A small image classifier, trained from scratch.
Model: 2.09M parameters, 32-pixel images, arch vit, norm layernorm, activation relu, moe top_k, num experts 8, patch size [4, 4], layers 6, width 192.
Training: soap at rate 0.0018, 18500 steps, batches of 128.
Data: trained on fractals drawn by 1,000 iterated function systems, in grey, 147500 training examples, 16.1 epochs.
Rows from block 2 of a small image classifier, named by matrix and row number. Rows with one number within an expert belong to one neuron, the router's apart. Each number is 500 + 50 x the weight over its row's rms, rounded and kept within 0 to 999. All counts start at 0. Numbers have three digits each. After the name is the row's rms in percent of the matrix's.
Before each expert's rows are labels from the 100 images, of 14976, where the router gives the expert most weight on average: "responds to" is what is common among them. Only what is clearly more common there than usual is listed. The data: fractals drawn by 1,000 iterated function systems, in grey. In brackets: how many of the 100.
# router: router (model.blocks.2.mlp.router.weight, 8x192, trained with AdamW), inputs 96-191
# up: expert up (model.blocks.2.mlp.up, 8x48x192), inputs 96-191
# down: expert down (model.blocks.2.mlp.down, 8x192x48, transposed), outputs 96-191

# expert 5
responds to: dark on light (100)
router.5 101:436533456530468603424591446502528484551436397486547496574447558545423510501554466505474502441485526540542555524554563512566496488477520515535476545462466447568489468521532407484452516406553453492525487580434575489450495487497467501489526483512475452548501590489524402539624496484469451449
up.5 090:523527582542533546597426431493503466582428525485597462414503456528475421589550504560400470459603425539465442479530525482509524414556537502554573540490529492398399504576470459408545514500405520515480489463472482498549456477424541481568475500461499478435592439488464526501556454487423526457
down.5 092:543464440499356486454509420546542501508535464569490538413553457454467535448488430611522521454503529466529561510503434502460539502559399467544527462491549543476487512419479483401589441513513521462500513467546394520485472590473499496436607506501539555538539555630481518493563591521505470381
up.6 090:498489595484540454465471570428487482570521485446518417478569497435513507479502602501534549474518481434523421589607470484506384473480529506530536441458495393592429435491514475560434443615587450463549495455586498495518472499426539392470465507517481527448596437428490579393466451474510447417
down.6 109:546492505526440513543537344468536451484498494487542477513505553577520525436406587550635574559407439515455516509406457493431515474493486487520470473539566532510503442531447516479483430491557503519528507442477522544472523581526427518471487479475655529475599544518428492549486477492489439530
up.7 101:507433430588504533499459560453516541469500492556445518455451376532573479489584586517472652541442538503498565543442430426468540508604467503492453505447499515468536534508584555467517405393481535500524522436552557506483458472570567557476531553484440522456538479478558532457557493475441529605
down.7 098:496503538506553407521474540409498475505545519506540435464516500485557538517507523584537441461482473512471510496506532465483505532526569479589457496471429510405419402536447541432514557535519561458432513476526461526460514558564562539515466421463525569530479483473394510529518553560454492411
up.8 096:501547479482430531438465526577593486550510442411534486489398477524405372484464500515432512524443556503504438536589414504465498480489567534477517460588524449495494443477562504532519528499530604462523524404476528414492510481544552455564469448553369544458565421486534584521552476455450445531
down.8 092:558552558511501408520520487505441422474507563427491600476516485453503370478564477503515634544461447550518505518609426499516533396519432522524556462438586536571508480502426520487529547489539421461548535585511451500505566539470396490502593535504520469408472479479468465404537469551512421440
up.9 099:563545507429503525537594407541419527488468478516508438535481530548551430501551421516546472461462508589472488476475473466514363501628447486556564424518447545574509548490523524564454474501491442466541543494396504532479441538529551580560438484466486496531579453500496475495544541460551509518
down.9 097:419613454545562549426423615430540502534500495485485479416621398488560515438460469486522545421482540504506545566510471490442538521481461581417458487529517588448392512475509484480544469531432490553430468491505471482516492521495437486446513535571428453579449471512406492484578435519513563512
up.10 092:514513516506452476502453415428479453495464550387571519488583505598438516472470462443475463533524545452436543502547443509521409463467322612475519551495529536566501544521461458540505597529552438528550437490429484528562563484584502531464402537574484462531495507534487471460536435542514478466
down.10 103:457462522534574605532444533546396479469474421437520539470469396408510404435498522408473450562484576541484540413517491525528537508420509466459526509606523394489496462509507461521479556488507529501542510577544410526577572549583538494437599489537426488570544500581433476557439577535475490536
up.11 094:440492515457463554362404571547535530533577444462579421535610569431562471503458545506520403476530513465476524508525480471485540513556482585538571418586443537491482524449538556494453533465564476617498569505420393473572519487482511601503523412440490517539487503508518471490538457445534526500
down.11 099:474535476558554426479463535413586481415442526483599505531408447492486453510416498543495437449551534480472516637435430605427475453440531445483480476568403544432629526572535509530507531484511573469487568522451540442487349549471510570545495491600522588515474472514443447499496557471474486495
up.12 091:500466498539478424527538571567602427513524534528509471531569555463516540518498499492416500492539477489584515617457554502473464412611501506476526457615530451497477474523501531502588501472510490533484496413486503452505571549493431341513566552545423490482550483479481565546477425492540546526
down.12 088:482558567482411462435421534480407502546553442583453571429484540487428449534492536575525512465466489548391567561538413530592561495518509416457536460561445551480520512326472512579516560518468487431545518545560521563531493483543531422481497476565499454527497512527367435481440511510583550484
up.13 087:528443517486496460462561605479410570467523515509540481483475455558488464510525532498614511532400469443501569496537538450521443500406512554543527504478510407501520493531506556494419513377437583570460538522395538514543573488462444391444541441546505478485500502526416480558549566451427482479
down.13 096:552558468525560543467547532503432470442531411431608475521533527489462351458512509590417465534553487504536456529493503471487496523437457504465511497576594513462452494469588466485520516446524528520431561466515565491475562462514486488577583485540522469487481459561550502499459512485466517578
up.14 100:489498544484519510573417561424598538521540511560570535463506474486597494520474463541505521496437545512522409563546436489477521535593514553445442516522433520402518555492502519526507503497487477388444536517582473475512475435485519451574392447494540486442483490488496566440498552478523453569
down.14 091:577425476447496518493471475475485566495461593512553567499453507547540521494470583574463496607475557574489594553521478411532583486455507577530521451513450515530451390501467522513406463510471565504409519508446471525424410531520625538604593466548523437465464459470529424588563499563516490489
up.15 100:479517526433445497481535467494487494537507576565556520619542498481625519449494603501543538522519527355533471559528550429489540495461514503489541467433469586483444539497523402471512482487401487534554522550413403457485490496504524499490467435491592447387520499456501548505525472510603515505
down.15 091:529521565586544563513501534537544457557544482512466605429473439467541474492544447414469530439542486499576503517399472532486438561464526662555515552500453546501517502407489512548427434542451531407489477501549465511504491535516538517521485433528471517580495516549460512479465536502528524575
up.16 085:523507522512441437463580475429487483468506490474486419443550534585474500504474479549545526452512526483478451419565417500495472415446459478516529490460483489560521434479522438598542519483404490486492503474575423545558482467558433468445538535587427488467559491572467395482390428531603517482
down.16 091:520476417541429464477439494393422442509424478498486531450539501461438570517464498512510375470499518538554554541451522517557464483440497433492485573518477586515533500669461542511525443475570474533620403439515545571568516503509558542457509488427490511562547545468497591522509488391519477405
up.17 093:548485449492564518530509494416548470538462374590550481556458483476476510491507563459518511476467526501477589520481536520492462461517502494490531459453489500487398505541420538439522429627473634523554592518459507426532421505442532461354515520486547535512581418481448410483621452430436465440
down.17 093:346568522475433523531469481504429524543486387507554466398573469488469488517494417544561475559453510427480458446481533428485507526446507487536540496396478414464535418578476427492492543478497498488527502511518538530455544552531525589563494422508454564526482504510578480528462490489491585517
up.18 107:490461469461554461603577601546407460503525530397449556567442585402466531540457695488478526558468513627545400497444466491451559603425541482519524389460516479531509455469521484427454488503517520471549523509477484509511545499509496496500579536616508524541449559476486468546480455516450467408
down.18 101:468566497518488476562481450531592468545512542512502553501506536505406511553529441534467483464672500540485442445447471452539425497523505448525521504502376461487453640471489512467524568435600383440543505536537529574500556476543500508518443479531487454426495460479515544519508418484445554402
up.19 107:522400460597521501560498507583497398463550466484461499505598498485500515523491520573389513494545372500588390459406533419435574502553535477521376437466407492476501537507646482515563558513544493473560512513551464519437415484419517537527551471517502575551457513596505458553545456388503557484
down.19 105:519517492447499479414489474573526470576469492435517564474519464495525476477509527534541443531487461481557558576463449545516598451498419611486528533487566452494525481588443591315439504516395465479578498477529536458460554522542502464455484523532447491510456495533454475487506605514512500562
up.20 141:408467540492435499506558428599481523478528459467578462505473530491538462411433580501526550473470453572484530466525545560543546547502502452485526544547414495482478506506548514414520556372500514535545451519492505464565484529481502477467477499452512443448498461432540513424619572505499549486
down.20 119:421474533565615503420491529519556460479447495547417441481567472515467578515453499519484532493541561509462531530487551516512473562544490475594501519450399495548481488575556523605441394552502581460528524425451427502499433514485443548416480452508583473592556477469598483550459536455510503551

# expert 0
responds to: dark on light (100); dense (89)
router.0 097:469563464545619468491473577522396530507403466579576604415546448493479498526452444501440540515516483406492516459456375528527542506581457437505445531564509456510492527534505509456472494528466545441559464511597501497550536448449492524581514502525478590457425521529517466487444492474447490514
up.5 093:461464555476514486561467564560486475482506568556532458464515446492582416597517649503501514489474532556468492410415509476617534594525425486582553493453541553467418492500538424505478638526478502537458497506498564449489492484523516500444519475541451579543499464443455489498624496464381487435
down.5 101:542467538465469492529523385554496426507506494427579485454430444598466519481522495378503562508426486503534494516475483415469419526540554468578503462548602463502456540505520477537516531447497487411503411545512386510524511580617476485481492456476464540456527560578411513559422443509580518512
up.6 049:490511558467443482409619475477391498573479471561463481490466554419483520510455512529435582590589510544521534451435497529508509504552528518630545537469490522577540509461461465513533486456510510586417441586478495545437501496545513538432476521547501562535459626475462439432446501443504506454
down.6 053:568597499577477449465518449536556464438533538538510553461564509565417525623537493490494540481450604411462515535633493454570501496484539428500518552483449443432567484412486415531533513464487499472458555525566498528537499526496512592453474490487481487570512517382537455497551488519458530524
up.7 088:512408567415510585497532408459490551506545524527522580426564518610581520500431462488475525481493521518511487551542450421458554442500475552526517561492503450504445399504520424498503511471612462464515474468483383503539552517528446498526552487479514531444529446537541534471474516493443558455
down.7 105:483549517490515550472558520532450568527478492483532461615553551502381550414427484519502435567523427530473452446572507537438523527543578521535530542568567500496551452506390463589402542521522488486440596448523460567471425537413488591540525545518462553444477503498504523482485508490552593520
up.8 098:453483642520486571447445456446468466525573404607578485533438427539488544463446494494444431550519550495531433515453527439435670472520515444494475563516443534457594522523448398473517536437577501498490420463610513451573532489499526526449566509410488568478466498548566491481505571511492518535
down.8 098:430464450517504564544536468507498547541432564486448514581529542556504523467603441465431564499476461476523559531521517535496494490488437496453445481496520475471500404452509442512517471470512531455538558445466499480573480543498557546541565492585438490426498453404536521531451476541426465493
up.9 104:493542544483553473490502538545452509483388495494460539546518549514554466462439486555448478429550424542524490625563532473452646456567477492503409506538537476436624424431450551496508517457483493473588579435546399514438469481556458536515532483464508497484470478573448519592487556405474450547
down.9 111:523508539408459543458326563559614469591534518439501459443449368480483544477446422477488435545502552527550496400507482556484498571453454548495473528552454583472567455571492535552474461492587508522389424486491500511635541468486574484424478483520470513522501543519538486453523570524456477474
up.10 085:578591450467553517494516432519522578461564479571449511460582433510431398476466391522524559573486543516381538484488483484436562478518530566569532491554504422461602642492441481539490456549454411471449534484421511528469471455584441508583446525508527534471413498464513508548482524468447557486
down.10 104:550501583560525440533491559480486452512467482481591534577581439584477396559445477484434413576527585503538441493591449486543516436422437398494474524425482527497503479556440520404489372485558557526450556530538510448482391426427422524438576450475573521598616481473493508513543397547448447521
up.11 082:565499502412500514405512492476482455555493494460434491549478479636495531406523505447483498517523510474531520442483580442498573493482538479471503593504572488531482512485496348488444612571428499356584497424438484489497427517438424501419479450513527592487493506440521431433492538503383548501
down.11 094:476494485459502588440469491396528522545500549628549534524411506462535480488514471459527491550517413556504526562515438511479498512495525539539601515476504491395537420509531521474628499448597529566451507522501408597426597560510566556544473516528551488584549606438531512470415495525497418585
up.12 093:474474473473540489324448500563480561470447407481547482533488498480465372408506442547546509553550500484463458500500522409450548516486460497491486587593495557438560527507495494510472482478442500473510513639521483523513514495490413441504437541466519413439447449449516460504526504415478538504
down.12 100:490645446544526521494454533449481563476540465495466526488437441472459462480534520520531521514463414416498521521507555441445543475583543429441563589467565453516604548475412592474454549532461548565486519446454468467517445517399469551499487567560499569540507490522516542534574524533419459553
up.13 126:528480525440557482533482516519463584446460582572528514503528420569522495486554564478507537503523466515425521521475433448521534470495472381495616499504453474472596570571464508523487446472538498475561514530488494518583445535421532525507342566547451567515421567432465544463458589488478442525
down.13 103:482623526622444550462523450444475566476527459480458565445469535471444490563487478505485526412541464481514428459512448499451577442544412500489542433501494473479474576440516553432394518559428522436560452491550591487478432524496502575477494519481515472472479510602575501442491493446542491401
up.14 089:544469499512513440521586559519576440505417484431448447470542412548511470547465504536533529465471555583458515452548511498400517439528468548578505446524481497451478529466527474578564508493436566568385599451523377571436563521515435477506544575510498462634553524570489463484544496513488544563
down.14 113:489476515446369414469449437530460521498509482481546486482425556479474451414489476492485441523528397508577535502554518525417540504547623507509551632510515491438440480581470507648476464546482412498466394448515469450461507537492509434501469522544531528518527505534476444480547497520516487477
up.15 090:487476469428491442433423501468434446541569508506393559568558481455549526519517547567500520526447460430512543510445432407514451478501542496490492461410455502465538543606473541465437499511506565540418513410498540593464473450520541484503497452493453489480475542462530488410505453597481541579
down.15 105:546413484453514536497488547558526545504537559599520530524477420618521530424470507442495498509546572410460550426474547445567485539482513521488511444569470565570540538476432528431492434441543573364474529522468440471479485545471510465435458523473470445533485489552508468498529507558536537523
up.16 100:455532564537428521544375434626457535580561424468512489558521468590546538571509618573495512485465490469455584491536420460373592497600487478515545523393490516529542562498486551410519520386600517471461548397495515591496456492556499543483477492437482582485498480566516489528519466447487563505
down.16 119:458367488388570474546468510520531467508529431571477407477587476519582404470507451499526495509410434548529532553547386494545606521584537488552454457528420563503564481490542436507611492496573459498536540473537578528499485537484463469503416470455498515384511465440488586510456450515556496455
up.17 099:470464541482490510554524486511476526503507373511511386502549580505455628565597515430459536592558490557509408494489526503560549517500508505603529494483539440540614533440393499472530539509478549466441477520565574456493538478388487505444482429603529460559433509493459499506511498392560480473
down.17 096:503520539487394498516437417489462440475544550458446536498462504480456504436506499496431477471513378496515512560453504485445495542484576511486504594566599383477553452521636534491583454486483470527525448590522534473460453415512507436474444551510518409443474467561558463485482553491454535472
up.18 102:475583519430538551499450440571424525548526548580579515539503574472510478534411589522545496477422482449468510589383486447548399516526427501484467543530475611556453376495458514475526535515527455439497444552480440477448341508506460449477457547521532602420484495510540485494520429420441493552
down.18 103:551418514508506415505464515537516426550506506398534362552530514523407437532529513530524566562527525585536476471519504416476561397551565524498477458483556508468474574492475533471500560521501460624554553443502595527535519513576415519576469520597452593572524513572410521490525507462557512517
up.19 113:492455456533508509512484501520431560556529457499527471569516543576533407552516457440476554512566461489525543481495528443438452465424438499499474491415434535528417592484551523444449587457456506484427587565516508586469601485458445440457464568523554493469498499579531518366518433531472447513
down.19 099:528486497451403543627596445453433483490507552572493488480415422501442552494527524599536513537404581552452548472469437567576584500444511463520541473561552475601458494406478468502560450506450470539492531527491531452498378500522547453515489446504480509514464589513504445536532562531510561449
up.20 097:504474505493558531573461461553464553460485426529532480553550529513472528607500472520568427566574530616466521430426488470524498481533548426503442453509403539531548488518481518549460569433509623467520592505552467527546459499437525596571469513530507513487474577510469484471448459478483584588
down.20 081:501414457498474510445487474427568479412501535513470571522509417465487463399570448519333640463505523453461562554523482486468437511490378500595541446459580483575492506512528475461497432553552450460464409492500532427453529435472508462478533447490449520513432537536573447505529434431424533457

# expert 3
responds to: two maps (100); sparse (100)
router.3 096:489477587558512497527420494451491464543518499416613445485564476445448533553448543397489523471537505505520596453574466393604507563451528629454470540448524423505515455559468541545448512546555494472495572575490494513547469424383595434471451467474455555510528540468492599475435525507541516529
up.5 107:481496497422433571590561505579548484517529467545543532559480482511526492505511460454523479561536527504590464551507523466351562524591499498498550488556444546478423536523416570538599535470559470450458363484515503573521451607595496473471591450435504531480514614534450475405453529507544521494
down.5 102:578557503600477479461552445471466474515440511459428494438484528534501509426486580513451577454464463506458573449481528507571475402509425595454399525516499497563536434507591467454437469512382534482476520454499532556380512491518417523454469518489507594519530516589453534561541502463499413502
up.6 095:546378378466489455459569552416359519506544443474467446476482348462490492537570530482519544494470532495491462437501451438524370524467526569488436491512477498499468484495555515477525539515517515557529556515527525412557475412514488467531497452455426484392456505522476535528552395455497575463
down.6 094:422524490537570574587519508504564420458422417503597487498470551500498471516489397485506487522496482501464558455444539480555594483481472558486533432492560555542467541488481479604412501571467582584384480503581425562512476534566452465474517564433464479544500460460547475427468550427531495504
up.7 026:523458527514570468594539470525490501384460451546478548509470540515501579546528498528528447517417499473462518518504542474564537491566488543588546508538509451488549561536557554480551504398514508475496585514526420444470570370597540447493467562510541570377423570517447569554490470498486540571
down.7 037:598436510455543547485481519528465547437587507438478503481528565555403551583451466498506498609425512546507509430519527470520447493439511524539476505532592484489548520475446590466616481473501571524559518523533490610442425454517432500511520482489515492561474521511528487461509447513578466482
up.8 102:519544493521510436518478424504519463397613570443647505487523424534517388487388601504486550415393549599502450477554514483497493458550545476512516407522499520585549523561463518517583475543436461478417585544426578422589394576511512498578476525503522451480509509508444484492495477421500521564
down.8 105:491527329490436482497544523526471471509446520424495519485426557562476530626544478487503469525406504432530594506443445433475535576491465550451508525483489494488513464493422581542550514490453555515528520536561473459503442447428543503428562473554509499541492544457564477575527538496517555499
up.9 092:469551433453484522514467573546427539468425502504512601459436450552498604502483509567535463521470443507492422410482490491504545506567511538429516564423508563462541359534472551601440567575506484540522507553507413478452485400558526510471501496465510531553511512498520567462574474410560520483
down.9 115:539465543585427477577493535434521555545612546454498509566498471530548513572450487470512530487517558487564547456421580464460479432487527520566478540525420502417475598488453429486579479493489450379466469474499468439556460499432528558478567474622441491400543542506409461495489462623490510475
up.10 091:602558449428447545447472445617382505493473556576578487468430534518443465398513480448414478543495398548485470480513476431448514518561516469591552597430579528452492513469502512481496497539479470484529458557490580487530492505561473509525501527495475497580561449539442441604495507542482507493
down.10 095:411508554561517570538463624436504530516490517495474434459508547517502471420508518449548509436521463512488437441468497418472487561496587475498482436633508537555481555436542491443526514403502537450506443507505420479514445460507562452545473506435426527547482591547516518526482488543483583521
up.11 096:523481443554610524564543515537508485505519566549480499512586584468532465496487529435484549573491482476546523491427519414547478435544513491451412485539520510527480449472435468417434600509538473524460538573504438547502504446439524529514476540539384489508425424483520563521533523605428537481
down.11 092:462521600538505510518421468570516475479607534515505608457400506457484501468471533450478457549592489544520451506447535620525532540516452437525584542420473550506604523464582567648506457564551499548492557430459493506585485559557524601546485539530465520474496466506522537505487463518516573503
up.12 075:483545445485602499503414509548492481472533406504535443477456457520473441420510515641530483410453458488497407415539442517520496497514424550462488404437467549516642473482459555540594418444460439516544506566572444525527496487511596441498474546590500510501512430448606521515464512430525564419
down.12 108:471441534496475533527378504476508491427509537354464504465459533541490544464453477472473481423516603520515500573486443511516442454537562387607509471518544539572481522498474449590490485545477412576514498519498559469509401428449536515611477466456440516563427504461491538454594449490462508584
up.13 092:506457485360479536549425502461506526456520402382525418525529526469562540489498454515504460550665461490487542471527569515539483577513575511503509460438475625461486485537516548503457586465508506532517443596512474494498484550544424458588500511508426508516525520527518432392487463572487547459
down.13 107:482479424508549461488499465488541479500509523500471552524461529527452497503475438576515495475596438539543498532638481423502544553566405508593483482538545501467567502519493482437484498553532545465561490487533423393525450436463516594448499509435543476508599563436416507624498524473423487506
up.14 118:483485465479516524555556505462547523548487472477490529424528553456597438532458462495453486571521527522492580480469551430545506467502458499451589516604520549553487350516411440482588470426510503513522452465406405364451488512496496560527567515507528491522534575546529406548532435518536486501
down.14 105:467529530494409504522475405524393520508541557599444480610470513536411481540548530517502600458481528464477454533498549466512547387513490543614500499455399426455477540552505537412443493500483485502474512532411584535529468489555574488493484506502513512441478496517542459451537533411537409486
up.15 111:556509498512493515446439502550475517506475542485560500585474429470477536495511515508499520550432506536508388526538533531482550499536462489419517514483482519623535550534591509412493458505481462511557587465502508436560589453494513496554443459501475506532517527527485510540513508436455513469
down.15 099:520512532591545470538564556503637495616502422554497428409545477439512469460446551485578495492503526403380564494529516520550496536524537504507475534550443454528402492445453449564631502510439569484517519434503483519430469496464530470517490417421479517536513499365526496586489502466472452465
up.16 090:515499480458542501477547487552488520456470526460556467494521589520464514533472483512372544499575382492471454497471507501465557550515488418485512511455591507544423553507443477485504614470483504423454505488572388553379469449409563556453570600455502525532603518533554505503492528583502541487
down.16 109:466524576522478575463562599536509575479504407494597550493487407509473430491472518419549451505408468508487550556444475550503462497521558451548505449486478463429626533560439482442456518514593508487479492516505506460559477477582507439516450550508461534519555415553515464562517465565501465487
up.17 101:458503564545431564455548547518586550422502547483418424464458559516555364476536484464457373507655629469433540471500507496511542535519496531548507587549463394454523524450471460544533453405508590446550439458477488489531569517539495517484491437548492553514448531592578541464602522427545517532
down.17 100:503491470579529428506437586419519475553442541504541608466446457483403549504620488566476443469444450597532456480505539484545558557437519516466509507559573488529481515520442513511418518470540477463471496408584514525560411514523491540505563474495491414509523494539521598566493495534501569449
up.18 089:377640594504507491491537458443516530489510536520346526456520528595424425490522506510477483501596476426444454499497568527459438428461508546522519493412450481404487453498458444502460431453445492469479453433455572566403582560463525489509532534545553508550374485545619421495530517485487469515
down.18 106:473483439471531444536525394537580432593406582448484496571495538541460554542471373512452605549463500491521512514531475546481467481460460496589483570463523515575448544516485452537538476468575502470551525559479540419448616523531506562436454430421540510484430452507478543424565429581535482451
up.19 104:491539587473564509509548547524535487443516501484445505479473500532471564454552445602478537573504579549536397512517585487573530585543494500477417470489487499511549564536505527477482467469498498606475449528450513454572533535434537494573610503508530524517491513450517496571518504446496527419
down.19 096:532500433601553488561508490469489459447517417588477521520513434399435501463450456530558487510499545519500436528462507531458524461553466478578570614544470504534511509462460427509482564516483486438572460489582470472456524541492495461479571434416533501490482498537534431526424537570563447555
up.20 095:479544509461455453602563481538574508432503544546536456516555467430516555526493521462348543559478431529557590561512530511488544504555478529624549503449487546492571470472391429448566493476499500491435488508514437470511489473449486499588530502431463515448513465485480482499442520462591518569
down.20 116:557466428470534471525600402370525572499444591454553497498511549512414508407493530569402515422513495558473512473482496505490517528535528479529516483431514511541570533517453580490633476465477591496594518490509546418471506521605503378450385469574523498601498492465515486470451393548407496519

# expert 1
responds to: sparse (72); two maps (61)
router.1 098:479482510524423558544499522469484511501544448454542444508472495448496534466560477523482468424562431472504448434483415552543401494507491513571479405508499386431421466510462604529495519485431524508486507525567437463530544556523553557594496578528468511453517515524514568495521498484496467508
up.5 071:537511458507459553453530549559575465405459543402446470634368570510540539470697452508594488526396528505450408554637559442439498556545468479512479473469533524472484530488491522513497555457563520423492507489565545453457529495453471547432504432453526462516434555398480464561496492463437448521
down.5 068:561576470471478433553427501584475501586557525445517512538561507499441446514488470453476484389473551488516441569530488480554583500472444517468487617454554565524379491483438366469422523371562477552496497438525439534529550513505560512525342446496483521509508572495490472511572535475533489504
up.6 112:470515484496435477445509561431468566446476554499570498476500484521505506386458497481496548510517547492461496489515464519545551503445541540567601584534488456536539603527425512487427461582451506498416518482495458467607437443430513438502391549492506514473527499445503416406484501511598523522
down.6 096:503478570483564502517393502501494489462523427540481459511515503406468514524457543536517424547531463496490487536457489468555445580516425450546474566423531496369499528353535509522589574528511560427476449479477467525544534494484454471588469488511430486601473445573455542518487512517454518416
up.7 087:518454475499487511498499431506504522463494523482371499585536456521510530477580518511448539500472479518539615466484528465483567520558448578446567531448502505483605533536482463537467513539448442500576538470443579458543432406628599528484473479578498489490478592511427494484515461500534513555
down.7 114:520557567568443504463581453575511501460395576475511557480501452510596543461463469505418541512489512450585579554524505489539498530526563563531440569460534585542432480459432655471506515445481458538548524536503465452493521491526455504476498454500559495468500514435464546480479477564518485527
up.8 110:505521466448502510473539522586494576526488519529365484572532463467521426496597555592507422558562448600418576455448456531471496501563440567430457538453489473486466491434455567483493448477557524506531565433528521458521538444513558527464422426511372534447614566513540498587563463482429536492
down.8 099:476504518533525539425478444554624502507447431481451519390466456562535514507458509455501449481501500509485407459445542520486418516486507529538505452515612461457466447555405506494522400506528503500445457436469557584546484475474557419369554576482486583518559459520511484512455519493620531522
up.9 108:495500458409516549512546506491563593449496497512519528506566474509470442554610421524455404541428488534557509502429575504486558523466400489500512485481533446507658498544450491537544557597553558482479532532466528512499593517552440444484474514568462530531559530462559410480559471502460437517
down.9 085:577566523536478381510494476497540458478556481569477540494555486485485551551537584520512519432491590551502455525516485467615429496548585570574464636552575514540451478490536488494435408470421502530486471464549584546441490467562559596471535440486474539566389553567489494626469509470469455426
up.10 094:537493460502446478540494471431449549541553538470462510489536559529533456469520505543456561483434472420431487564428548451601618548468495508551478514466585505580422539475588432419474530508527482526468558531541515584458596520538539517467496503422478537498449681554499483482483504494447491526
down.10 099:500502513432482501470555564528465530475534491439580452533552475554467444543559449455526472532445556609486513471562482504473513421474560517524581508499500397574466496557539553537489511512432628501451531468399543511530468416478488506541429601531559522536613588501601495479509482535554524475
up.11 102:502449485496483489521495593464532565485478483506485385541515477451494494561488581518562536487449518464425456481522591513514530479581445422475417437432503442496520588505486476535522543428437512499435543531418578446461583478510568554469482527462609496498467596560479505425565534525536479523
down.11 100:430456524571520488569425572444493520387445496437653575454577457417523542536538433484454530521522441519501489430461390601457549516488497479512574614510591487445440443454559498514529584455576506506485543533429430513469535481504495424508435454494439468462507456506506524525429478498484512585
up.12 106:495537560501431472418543503499477549443398551580534399536561478427430474449497564443422558617515551521508433604450463529504505471524516463511500612560468461500496538455454519540423552443473452436546562461480443445629465504443505463570454530564462544434419444470491504418482487545543517551
down.12 103:509484563448536566477463496532522474437602427487511474419493545551401564431419466479556462555449481536490462442434509444500495515538499511559505545461365514500526418437404450575492439551490463484469453539494540516430492566606548411532469523429444428477553526483525399526437508443520517498
up.13 078:439515487559504562599541445489506479391587443453459519543529458469583395563438412454567443471511617420434494548524504528495496589558507462475489497456555535593484423471471542467526531546480450520411471452464515484471456488575474534425542538533530458484539498525515426519527560467529473504
down.13 073:487595589497482510464499479467553517457450346604524497495549519579484422513566514510540519468485512619457564540471546512445473485569410460471457517510543510473409461484518388540521426466489483461441523555560553574448501514512510441526494590522451531597440554522460510510580448446519533576
up.14 117:489528416415502435450433581461390579522549503443464522478475496476472487485624498490458409481586551543453451456506553508521604452461486430651550466509421367568517432438538488481482444479449572482566514527492483563522534597462517542489547510487443469478466581505501426462476495427460538538
down.14 100:565494565438507480525503533594444515456420529525482577467532494536468520506434558501618441499452499460565473509429556518501520403617524461506411517559557542436530499453491474482476592490532450432408578470557515464491530567425506515451449490482484544468566470497524462456421554508535517413
up.15 111:525550470554445502586571571506449529472422527463455422435507525492572546465594549524479470485494555568400500460521522474513518576517421462545579485480591509357537484543446483508495502497500517485506559528610402548534478411479475555519515452510580591473574488422520556450474440534538536498
down.15 115:398477631543569522549463460437501517519417464502479578548568563581493462470478440552508544450487497497493532558553515492489478441530513483445441427483489505466519551368611527509561552485613460515640547538557527440476522457589410380504470507540443504544438455510475487544527359527542491479
up.16 092:482472553516548552534528500550532495504459541561551490505625464430572485483541605531536537487460576487462526523536471546527554460512444503534533495453487464426539553400565460479515503473484583562547587465535437532482573420612431462513537525480446537495485560624483515553549436456428467460
down.16 100:502462456534564524530499557568423627524500541467424521491494519497491509544389503474451509475522444415478552518482519494571526547513517482500434474411436585541471604514479445464529511572539576474530455562630486476506404542552508530490458446426466548497435394463523559485560477471473500587
up.17 114:550486547561462464470619552429497487482475573517461532475436564493559472604492512509631487519561505520595469462499512482527510384445490609529438451516494466562497478459585519492508512513578525515494591473621525510583501455485519455517432523505486503413485524566493543476564480515503542390
down.17 097:471456509485569532510432494651481525461498422455536379461511500420511586478569499457373467481496466459427482518516442521507512532446539431452547457500505559379560447561371585484441553497457506410494579513498459484514468507558465565491528498469471526543545552494488526476443445483479363603
up.18 098:548531487460452500613473566504509380446484476512497572482417510528465529482524559439505535513588518587519423520435483551532572473497435564418538451485555515494484553589446479491442500455496541494471630490515450395554499540537549491536505533550482484514516496488551428515500528490443511584
down.18 102:450496555543514505484517511489535537552542505467475508498448567537467536561429533613514478406435549485543517570535507480462512457477573490582526520473471522401444449453580496453612508521483487520498549500458538482452549515523584562523528416623488484455506526471469496579493621489592445452
up.19 089:485462576535556432462435582350594583508588493424596433452543457477508494547475500466578506549547453515505519428503510526529592610443551447459563544526447452579482517485523533503468431479557529509454523419519584509445560438535378445437545441612480443537435523543498524473494561451527460514
down.19 098:586496489449491468432591516490512496500493541540479433585543482494378446455447448562506413536500487456466528603541424557469506463519542494456522511448389400505508516612509478472491471490407556505569448512463533419509445552572556421562474550493399505610595435509474475554519458428397532502
up.20 025:487510502500457501493458541528433463497407494475412505529516412547500569405514544570564557541527524449502628551466406471386412544430422546505552560464506516545574475472531420517575536501526441534489507362539539562525541427529529474533446537495450488502526546496473443454502452503487423678
down.20 036:544621572481439489457393454450461507395550519500580541478534519480436551524469504529499475539520484459440459435532541477493488518488527483468485524602536484443476477521383532450370533551443520481464521468497446433452475498496504567492535529444587515460653487451452617505527531518436595528